config.yaml
encoder_arch: "vit"
model: "contrastive audio-text model"
dataset: "synthetic speech, music and everyday sounds put through simulated rooms and audio effects"
train_examples: 39062
noise_aug: 0.01
n_mels: 64
hop_length: 320
input: "log_mel"
spec_augment: false
win_length: 512
tokenizer: "word"
vocab_size: 36
loss: "softmax"
embed_dim: 384
encoder_norm: "layernorm"
encoder_norm_position: "pre"
encoder_activation: "gelu"
encoder_mlp_ratio: 2
encoder_head_dim: 64
encoder_fused_qkv: false
encoder_bias: "all"
encoder_qk_norm: false
encoder_parallel_block: false
encoder_inner_norm: false
encoder_patch_size: [32, 4]
encoder_layers: 8
encoder_width: 128
encoder_positions: "sincos"
encoder_pooling: "attention"
text_encoder_causal: true
text_encoder_width: 128
text_encoder_layers: 10
text_encoder_norm: "layernorm"
text_encoder_norm_position: "post"
text_encoder_activation: "gelu"
text_encoder_mlp_ratio: 3
text_encoder_head_dim: 32
text_encoder_fused_qkv: true
text_encoder_bias: "all"
text_encoder_qk_norm: false
text_encoder_parallel_block: false
text_encoder_inner_norm: false
text_encoder_positions: "learned"
init: "kaiming_normal"
residual_init: "zero_last"
optimizer: "adamw"
lr: 0.0018
beta1: 0.9
beta2: 0.98
eps: 1e-10
grad_clip: 1.0
steps: 16000
batch_size: 256
epochs: 104.9
lr_schedule: "wsd"
decay_fraction: 0.2
final_lr_fraction: 0.05
warmup_steps: 320
weight_decay: 0.2
Rows from block 5 of the audio encoder of a small contrastive audio-text model, named by matrix and row number. Rows with one number belong to one neuron. Each number is 500 + 50 x the weight over its row's rms, rounded and kept within 0 to 999. All counts start at 0. Numbers have three digits each.
Before each neuron's rows are labels from the 100 clips, of 14848, where the neuron reaches its highest value: "responds to" is what is common among them. Only what is clearly more common there than usual is listed. The data: synthetic speech, music and everyday sounds put through simulated rooms and audio effects. In brackets: how many of the 100, against the usual share in percent.
# fc1: MLP up (encoder.blocks.5.mlp.fc1.weight, 256x128), inputs 0-63
# fc2: MLP down (encoder.blocks.5.mlp.fc2.weight, 128x256, transposed), outputs 0-63

responds to: ring modulation (95 vs 12.8); source: band (54 vs 25)
fc1.121:454519458442489508544534457475467539467447547445453534467580489491506507546452482539499461444536557478547480450428458420480449536398557479581428431523459406534490492499494505383447521502565501
fc2.121:607523517466531421512553468456590498497544427451456477562532508543515659490476453494494482361380529532438476514508554482534472493504557557545480507507502467465585464584488479475417538486524565

responds to: drums (76 vs 25); distortion (66 vs 12.8)
fc1.237:441445471431425448514439490486561607498448531514447504374458523453542458438568497483599421527569559518438523511551487501484520437595499469575544558556484539528414446463576542477502505490508432
fc2.237:530448513572516546480591459421441447515473484493577457517600445455482499525423519596490372543509532426589427453473535407505487493400531473568535559473461427590469555458487439448532486471443486

responds to: everyday sound (89 vs 25)
fc1.106:499486439477534539532467490582486483428581461471510542513480473379423458538499449570471498475502459491573512529445454533521461419556463519501604525446420535479490454436516507598542592441458498
fc2.106:560462516509525545524486575518478535457459504486436501493573528483508520543525472526527546562496563509466497603487553397421423549576510522402446488445478508460557374500550437575410474532480566

responds to: distortion (62 vs 12.8); drums (60 vs 25); ring modulation (41 vs 12.8)
fc1.13:454522472444542426559481524480523422505446538418510505469437536411478519497498422542539471527513562435481537516506504544465427408478488509501523507554633480517376387436514440463534470523442528
fc2.13:513465540537414591540501516564517534496487453592460496593610431516462545596493512501491524446477521506504629446411546456506478514477494467513598447473486508437565507452501539601449586463511516

responds to: speech (57 vs 25)
fc1.224:465562486619510427533524520528459538526409469469450573510597450560439451509509439490561523578528521524509516408489393550552525530489455410517469521603480482505554458452511504461485413468526440
fc2.224:485548534470505471541485456508593514496465563383434532526398558396523477483487579555516465516441441462504534593428465489391467461517559610478435643533446539497481462572525501475445537564483555

responds to: band (51 vs 25); wah (41 vs 12.7)
fc1.42:444559490472519414518408439599442457481409508512538551606454518461532649388447494472545473452542583509538463499492534500501498462539488480514522454602542503545457463467609440526480382470433538
fc2.42:397492522514489464551527523546487588509470458539368513474505438502445511632435464447513612485574541441552511536435466471502508486542551541609537544521485473416529455436551459448561502482563550

responds to: everyday sound (83 vs 25)
fc1.153:501557470443496528501516495602505379554410402520517477521482475433542429546517580520571483453582460480575502560569519585492369433382468416536499540575562465504477448443536408555534551500568436
fc2.153:477571470557495498585455558592482554486567572406540490451439405495453509537506463514521508562474520503574490552538404506513509463576543568478515505534580537440453438470470596506555467537496558

responds to: distortion (66 vs 12.8)
fc1.26:522547499477560519496407590510560489485491494540457484485534478461501477480467464508561518432550413461428484511477490482577408420516490486495511506481473482471519460475500432503415479450493480
fc2.26:583513602522561524450590501423475420613411550533580495413469568476481380530499498497407557426577544473497482510470545421575501393414481503503492471482553431497420460485521474511415612475504503

responds to: dropouts (98 vs 13); speech (66 vs 25); number of effects: 3 or more (33 vs 13)
fc1.168:398431432474488563530458544445530556484530519558484512481494572485540514528497462428588425485565563454483403529475518460545403382490491417556473408489490565452477529558578444500499577506512393
fc2.168:511488463432512560566500483480458469463437598511569546584491494477451452521610411531475428423556522518539479515550517456502509496520472395500451429451501471501380492515548557440507554470478532

responds to: telephone band (41 vs 13.3)
fc1.86:451528497601594416495494552488455479518505454561536468426516487461541437444545539492547482413529470518513518392500555508450467505481453527403582417443585495609504431548476507613448528447455459
fc2.86:577454583510517508503496564553500486460472495586591489417502522564634467483494491519464483519389464499484482519503585487576536528410482436558476578422487462513603532425451464520503539483521502

responds to: everyday sound (86 vs 25)
fc1.176:448432531482499491467518504534450405487464512491557452540429498476448555440509466599508518475523452539558489478493559444443490481479490518592558500496492369483580413551552502486441541457405557
fc2.176:504444532564539470484460469530507420588464514522527417565514528489456532485538536552537494443528448456538562562447568465437491462494510535552555596579488420527481504485553390581518461547581464

responds to: speech (70 vs 25)
fc1.248:464517467580500488522574498465418525482380427491505537597548560562496572594495570428479530510583469491472475490503549543488473535534428451592579516527540504465563493513485528463428365446459357
fc2.248:519502517433446512533439550482501573426533486528420535487490569441492468460587489553502537570458493520459558542428402487430449503599593602441425493462477493513445509518505487480457490513383533

responds to: everyday sound (83 vs 25)
fc1.183:542521515500474529537389491554451476549487436438562516578446473465434433505581577460480508494564463536471475516544517496423426394509432485529535525520530510569504472471488468449524378510459485
fc2.183:479498506491582461504590586541546490400477560523556384380487497448470528534510472592465513541426497577578497482498457513484597559429512544604575471524521534468546511518435544469526489530436520

responds to: everyday sound (69 vs 25)
fc1.244:551544500541489399542496558475537541512490459543468503528546565498416448544588547435559447468619434456489471435523550412494480499492393459517509499505493481509523498460510478450443451499452432
fc2.244:496468527477448465480503543540522481489439489413591605490530535512471503553540445470383462496463431504530498553513428480569616566401492550612593496513512463458580470501519489501486536447503563

responds to: speech (93 vs 25)
fc1.141:403454396513444554524459516488468527397506489559483539517556569485359497506465468511620551565531610519531527497561512509524483501517522474548529537554524502483541531426540539460486424465455394
fc2.141:502553513509501489479452498522551555536535466530448501457509519543499442488460520521561485478556404501521439582493446566428463465480531538348432580588453510528511479575539475502476548512455525

responds to: band (75 vs 25)
fc1.79:450543482458576529527492525433418504498511621513511559505589524439448623433547455525518495478510533482508495431459474480471543534434542510506602515585476441526517483574445485549511539474372507
fc2.79:551521489532519567494420475501599540490519506496501446535500532504455467436543457571565435537559506498481550503543449457484493456490619515456475498506459632536456549477535579447549505538413418

responds to: everyday sound (79 vs 25)
fc1.30:412440470437552504473429532423449478481512459414504477405579584500509521531508526476485536491519590521500419547604545523607517450513481448502535553493552368537429473534536533587466459465582463
fc2.30:488512525537511484485523541475444440524538511543499519468488571455441520490525550515440511472432498595465480570489593426572533497533475557506475547560454509567490429422417548534532419490491523

responds to: everyday sound (71 vs 25)
fc1.156:450419459461551522497492497564472576541466526470522449553443509592409514596475445530478477499548501653521480503485449391533538464627438492497560435574377412531556471546472505480453406491452439
fc2.156:458505500500552498564532499528445439505468479520499447361396441430528533580485455507528513502516508443585457489546495476582511453429499583469528553498544534482518551541610428575555661515495486

responds to: telephone band (96 vs 13.3); number of effects: 3 or more (37 vs 13)
fc1.201:432449421589488479490464521562526527450563493536398532527533484517509415484556605530613612472471446465503544514523515506450481459505464432468479543521479439552480499537560540551519454485567465
fc2.201:493553466528525424510480439477443528541508411429502509532501496505442547569423436543542502453565579484428506460558461542582466454510425598513483619522483484538514571451441452413512607442460511

responds to: ring modulation (64 vs 12.8); source: speech (50 vs 25)
fc1.232:397485408517482470527482554599485385520495510520478455469516470393432522537487582506552530528446494499640501455520426520490484561518480487446505518526536566437481467543538551436485502494387433
fc2.232:495502479485494520569443489507352542529537412489563552546493371530581509477425542446534465524511533432529473533477510462590505526454507522556473429443427438520515552525541557427554476439516527

responds to: drums (98 vs 25); long reverberation (82 vs 40.5); reverberation time: 1.2 to 2.4 s (51 vs 20.2)
fc1.160:539551449552450550580410449555476495468570561607511472457465473448515453449519607448465487466535501455530507536452533488498484466465465542569438492484454506468496495543459554491475497485445476
fc2.160:498480634577535471391480522441504500545476472372499384516534518546551551615478475469509486475513482396416442451541459509508489442510516475492525641513507542565498626512536490432484504488494522

responds to: telephone band (83 vs 13.3); speech (72 vs 25)
fc1.249:499432419530487488521439541481460504444521442469469543487587503548575519539496482470434527443541530500531475499597456551612449577440442443612439503405538541486486561519492465513419425468468353
fc2.249:464461550508401486563368550573468504546479547448491560544507492517478401418486440521517612556491466669487558482500398486475519494544500455490504467490496507481539559393442603430452466492529512

responds to: speech (67 vs 25)
fc1.59:442560489513465424495564520499565470473518435586485414439527451493591414465507493545561547471576465523419432438482536544566421451453406480412464532491480471554577400520536482570488485449473402
fc2.59:472472538568458540549547480540516424407438558440541489494431481546460493540518487550397474499404456577566619520518394490538546447487500544584577522547500562410486529485451641519490537519524496

responds to: ring modulation (98 vs 12.8); source: drums (98 vs 25)
fc1.247:498491485536439451485514436478483479400522593564498474434562466469538530483478525467461451521566486472540511438538424492467422538509504390440453443476587533531494459521525392477458573474543503
fc2.247:376498440507440485550447471502440486538410399481411533456505489478578533574419569492502572467629558533514523600582476538558540542452462498486529521484493576428526601441525529452552545504470430

responds to: speech (69 vs 25); wah (47 vs 12.7); ring modulation (31 vs 12.8)
fc1.51:436534469483461571545525532528521469506368463441452601457457576488449562484540429522621466471472612423462394508528476504595515463465529482548562540481539425479405567476605493467485424452455422
fc2.51:519457524658473481520478506571533545535546508532447564464482453476458408462428509501532480450499473571520498508435421453388536476474492549515506612545490556535526451484534532539559508471437473

responds to: everyday sound (95 vs 25)
fc1.44:540524379472420469556472487535472544521541550430580518546526421421478527576505541476550423437578461459489512491477488511380361460579367487563560508503491578497546464433482491555557499550498505
fc2.44:536529539622565462487537537592545464455488557437525442488546474497534507500478539554547458547444389618576536566566523460448497622500494416535519539481505506424450453469485552450538397533522532

responds to: distortion (98 vs 12.8); drums (70 vs 25)
fc1.19:494530486560516454512529574476479571466477627589521527483563512546460473506482462593483439461476548432502507563476517468549443471511430424519566493489435424458415495447550496554440461515589523
fc2.19:570517480485538538485435344537568477641495440506459405604563518528534465557553557407450544530449561402472519439483562524547527537519463563416496550498501478503510517486406436542548491451469545

responds to: everyday sound (52 vs 25)
fc1.8:557560513560507519536485488539525480512525509412500464533464622515537539531531555482485468540525451486333425465432435497484495393540469523505561433586510475566465506510500460429458512523464527
fc2.8:516436491496529502494548593565552544486493563521489431558470540527474558442481631608518460541445453550422569491496440465401505500528630547459500505555440626596555487521554590510470466499521522

responds to: drums (57 vs 25); telephone band (37 vs 13.3)
fc1.93:425462462425549461514456586554519479490516539537471464480483436460549500498529472412447438402593636459532394540517510473570463563405462424556499500485497515592529522451526402515532540454509527
fc2.93:548521528446610580486528410468499485387546495543462458430467573417607444471545558548456463528371419508485506521525508519419506492528486483572468466523496518435431539513416488561625456574500536

responds to: telephone band (97 vs 13.3); drums (94 vs 25)
fc1.65:523571494518568532536361533555490521444500464531547458491501533448574427541481501480457563605566434488586496460557463553413456563514475556534472463454471533600547487500492408463495521428468522
fc2.65:602558523531594563466564407459485489445569522498476529405550514501553443527466475515453432356478412449464471547530548542500449449528510579467484578537548478534496472546542471579459486474465532

responds to: speech (92 vs 25)
fc1.53:502489527577537471518563565574567437503524467489450523477587567562477491548453490587494551560514511445555434396464472359555466494459490478506483546524453558483433503514523515479442507446561551
fc2.53:447494450520473461548434478595505601506469498463462474564519431439508569529533524404554543505511617428498533460527477544448485550532533502496544422563507524420507532437515549440583572495539479

responds to: ring modulation (46 vs 12.8)
fc1.212:498523476380479526515507454506506502545445537584559486457534516491449558538503486484476586525581470457524430498476527516511463528512502429541436526566509382583438439419489539467505435477596531
fc2.212:378464507511484458507467467446562505507401486452474488522494559491515510537440543560504366491514446457490524539636477581539540558565562475548509500462517548482506517546571516462619490527501503

responds to: everyday sound (68 vs 25)
fc1.149:403472460511457495571519448563529378455517476566497540601509478612562463568555526545531482545465571481477514499552530533510537496479441452483458396466444552501528438474562390573546435498500473
fc2.149:587448560479448524487545544513585551465528491544446552483531496547414436551544525545481518538516428515509493471532560432453470562464482543436568456437555535508589538591486488508428532482423476

responds to: drums (91 vs 25)
fc1.31:500487499555466473530515418559507450511573544634540538504505524499550530420525585517472512455551500513465479507493589471460473477430519508501518423562424513501454510480469518550454481458481503
fc2.31:500522486485417506465477598504480533446494483276460548489511469547403455656464439484518540477484529471456475547578473522531501532516457551432484632484466500435472519539499537475496516513533542

responds to: telephone band (41 vs 13.3)
fc1.4:511577523567456481545527450451507471510525568576461564460448544402524407486582493540394496497517503543558400432485543496545502468521470498569511484523567557546437487494441496482492575470510494
fc2.4:490465431496469439538458521514475498537487376449528541593551463608463627525467482447566490443524506439419620586523482517508401520505506564459496512470479498468474569478527516433482504473520486

responds to: band (73 vs 25)
fc1.80:495605482469535452498453580543508487498420519497576510539478561502557444377408466524583484561496554490470470504551477529515463412569449488518516452448483472479476441468498495474491431469366497
fc2.80:491455504644425501529522424512557383547456480492450513538518506557426578498434498415494498464521477504479606519413423429556457617551568597551502470502538496449532473532417527534477543493518468

responds to: drums (95 vs 25); reversed (93 vs 12.9)
fc1.254:458444509492473519564452482475450498498560477532494448524424575451408560455496564427451547597487519620425450512442586442470548519548514540593466509567501438545489472544416468510485509493509397
fc2.254:442518459394528505495503382488570486553474418462506476498384513429521478455572499492486549439503454497484515531508411586556501508536451518567487536477600483475486576535437522446590520539453399

responds to: ring modulation (68 vs 12.8); distortion (49 vs 12.8)
fc1.39:375487469535403505520536480479515502367505531524489520463508521478497467427538529601483534451492514511492545443497515414534466545436543460364488494421507505506444509440453478381388543488565464
fc2.39:541605506550406472557373484471420540475466503515557570498512480536519508441451458439473410500443537499483534506537490452609486510476497415537579475564434509465512580375458546431596569431457514

responds to: speech (95 vs 25); telephone band (39 vs 13.3)
fc1.100:434444361578398508501512500549603571489464532557414483424566520576538452442492522568526524460529536473553544483585488559499444515497418474486412434472550473498509554512523382437431579419557410
fc2.100:486533556561512514426515427495514458552460464446505473498409558476596441388568565534383544491478503467421515491563533521484518402540413549498449574510510602517418468503437456479484456536553417

responds to: distortion (53 vs 12.8)
fc1.132:515495478509550468532545599480560522384524566620524505382615537564568478439572516489558479454475548512533459445535486530559482524385427427515555489512484457447417499437557492472455491488528459
fc2.132:483415455402452487556481493452468489652520386470593547539534565399489488533475433468449524508518527519466559511539503537577548543578517488531498377438525525474538575486599410506537570531531474

responds to: speech (57 vs 25)
fc1.126:356487533522504476552552535581517442470482536515463486475487543476471451541456447415456488561525437482489476449484459556404498549467469468555510491607485588500602437517574439494480403505465429
fc2.126:449474526491513596468527585510478515553610545523552511401546505479504527557516516501504503467486454581487454571500509510496478455424488524548467539437461554472509509567502635551591527472500559

responds to: drums (98 vs 25); dry (50 vs 20.4)
fc1.96:521517400497493511612515464469496553395511439477500533489546578521543509353492491479615534500457463517444512462448463547476488426466494485475548586550413434472386462517485376505567450534425489
fc2.96:588534416499453572470505506389534450428507502464499509445472559523520602463462459508502448407449448589449470588625484458514487549550549617447503498574454558466497580551558518549498482573473466

responds to: drums (57 vs 25); reverberation time: 1.2 to 2.4 s (44 vs 20.2)
fc1.234:438525512526496399514541520490434592530483482478582486503555589520521473519504458547522441494513534528478417479502468561526546458531447478548525417455531442494501453512502549388483584446504538
fc2.234:522507531425497512474549552510535531474433392438584546511531523440493495570532484528545504480538514500465529449494549442661555490582501472475496551413555354509519507527575526439479463411519460

responds to: speech (81 vs 25); distortion (44 vs 12.8)
fc1.158:478428464489497511483573481444559386553514456422473554532571664572431436521437536529449508514523502567441488491523431474504494431427524517468591466490484534509522437474490455454505593450573511
fc2.158:517568501548526491451459474465513658489514517441455523533464442582486491412489428447456608478522498525447509452480490517503496400508485505445546599498559567544526457481574470399441550518580431

responds to: everyday sound (94 vs 25)
fc1.55:465506452581525588570522495524604466415545543540572481487554470517488557540478572415481459513571442420466494544439450442410490448531400555484550496576532551502528490437481508512480480470413481
fc2.55:522458523495504360470538516456447512528441526440450573509602467486484471500451577446513468456433457567537528584472542444622553571593472561447538531594575509501499490535492527471543478588562435

responds to: drums (82 vs 25)
fc1.196:390531452499514478557398486593457519563449547469583498559460524548456506487519503570512442478500538472468387529371568490601546531486404499561549539520461394521441374439483548524540501475518530
fc2.196:524496422590529535442549514472607515465540353491472460497502513484491449526467595475527449523467439444425549492578463463607505538528502549542539488514561483405510604513500450454622539536475520

responds to: everyday sound (94 vs 25); echo (82 vs 12.7)
fc1.92:522471469476438522552509538547539564468620486437506575513475566494474501522536494480470606459530439574437461509495510513557445526543476515556539491479512549578554478482539493458358587387535482
fc2.92:518474481432495521509519443525542599508441463458424451481560456466544431562467589553615488437504507429443503439522427546412523455578537537538457533570493405512585462575544511525515360475491488

responds to: everyday sound (51 vs 25)
fc1.147:530533497400509550531541503450476462483531449549524493491579524503431638541430562529495538584530508487494394475522524523575459567476455470467505430466574478475457528427519350482375459463504525
fc2.147:463476546538465507510559576328463518421512543560523503437508517406520470422488504424506397442450465530530483471602521473499489529547491457546553582492582550541518454533572577455502632523478527

responds to: speech (94 vs 25); reverberation time: 0.15 to 0.3 s (41 vs 19.1)
fc1.161:440482427561520445569457607604526493511537450466482475470439513565429447473479484467555519483481507565542522423495512503518526454513448474409474478553464508464496480560529480458495512488507474
fc2.161:517530460511448503554495464460595508490419536516442486560438489464541587447486531434502505581530429476445467487583508442558592482507533543535520554468509510443516603483526570424591518566538588

responds to: speech (51 vs 25); distortion (40 vs 12.8)
fc1.139:496478483515472503504425508547568522495593474471431410485548604520484524614493478547489638635538432564509517484446463505518383441548473501579503530554476470526546454426530502485429551450495539
fc2.139:592511542455426465446417424591518589538449583472496582529498413518474502444502520558546543388533515586490568481463491497515503521527529430397568506524540520519524489500536493526445464572579544

responds to: wah (96 vs 12.7); telephone band (48 vs 13.3); number of effects: 3 or more (44 vs 13)
fc1.60:530514497519521485546480530621498611462503472578525488542397482469486510412590521456443482518542487390472541349558468440449521483598452406540418509555470533545470494477568444492496434410471416
fc2.60:537541446543512519535474545442506550521521472479568545609491563482419554442543517566505505492529532597479547505494476540571514488376479497498464533521517433478444534454469496450422551493499571

responds to: distortion (36 vs 12.8)
fc1.207:423467500541525482521361532576463593443542466498478447515543553486549548549558474520501568513555443517618455443477417487536386476496474434556506487556458500526575472566519556597415495460457474
fc2.207:498461592546517477537463532456543485538506522475450544493424509436383396477555495431461480378493492480484561562415499549485506510625546611455550562464546470517485544517480568509473490473461535

responds to: speech (93 vs 25); reversed (30 vs 12.9)
fc1.150:417435392591461479526553487486532460424596508592513561515517579519473460524502486450597420474578447451446518462532524559446469473484511461547429449437522465464523512447523468528538562408519463
fc2.150:555591577496612495500548404510597433506534566572578374569464577554578583465524548574446470560422423516465464461506517500538496464478464464519571515558488515539531441511484487463477530540473464

responds to: telephone band (86 vs 13.3); everyday sound (64 vs 25)
fc1.11:451413430483569517498568538498474505477479439426531528484489496561532464498548577569519534446502493440512533546532479509502494496490482433479446499465426452506469447564530546560499422455569495
fc2.11:531472511564442507488414518517432476534501477493455548545525496520507579497438558516503560492558487559485483542479421491504451547570520583513485567493417484563536453441492490432481530413534599

responds to: speech (73 vs 25); echo (34 vs 12.7)
fc1.221:531500478570456543518508526570557419529530494516501445431514556536506419475512643506554470500517477528513534467540443479499386465507477424490464539518459495466505570505520512568471575456586419
fc2.221:524491487419510512503517415465549462528485503447472481530490563392458530509530565508537462464553517561495624473532397455517467560525551635541496502518566500486371542446468583411428504562469500

responds to: speech (96 vs 25)
fc1.78:345445450547513469527470625517434449543494531439477465474595563564409515603458573497504457595459474527555494432489502510475461527522525533573482518494469506532523540524523548477478506443522427
fc2.78:501555461410395481555489447547464507508474540541461564449467446420504519472448496516544551444521567516506539523487431475533541464534536602480469505534459494463546512436578526534460444506432600

responds to: everyday sound (63 vs 25)
fc1.229:501518504530531408485468566629487496455444524474549532513508468501437565468578509634554408509494459502562533480486570483453482509515468411560588453529463399509480434628438521493484559499569499
fc2.229:527469566544547509532490422471529448568498505525545451516523629475574517473471516553469489493476435605461519482480529573513552547559531477439442599508512550527582462537471512493482498523503478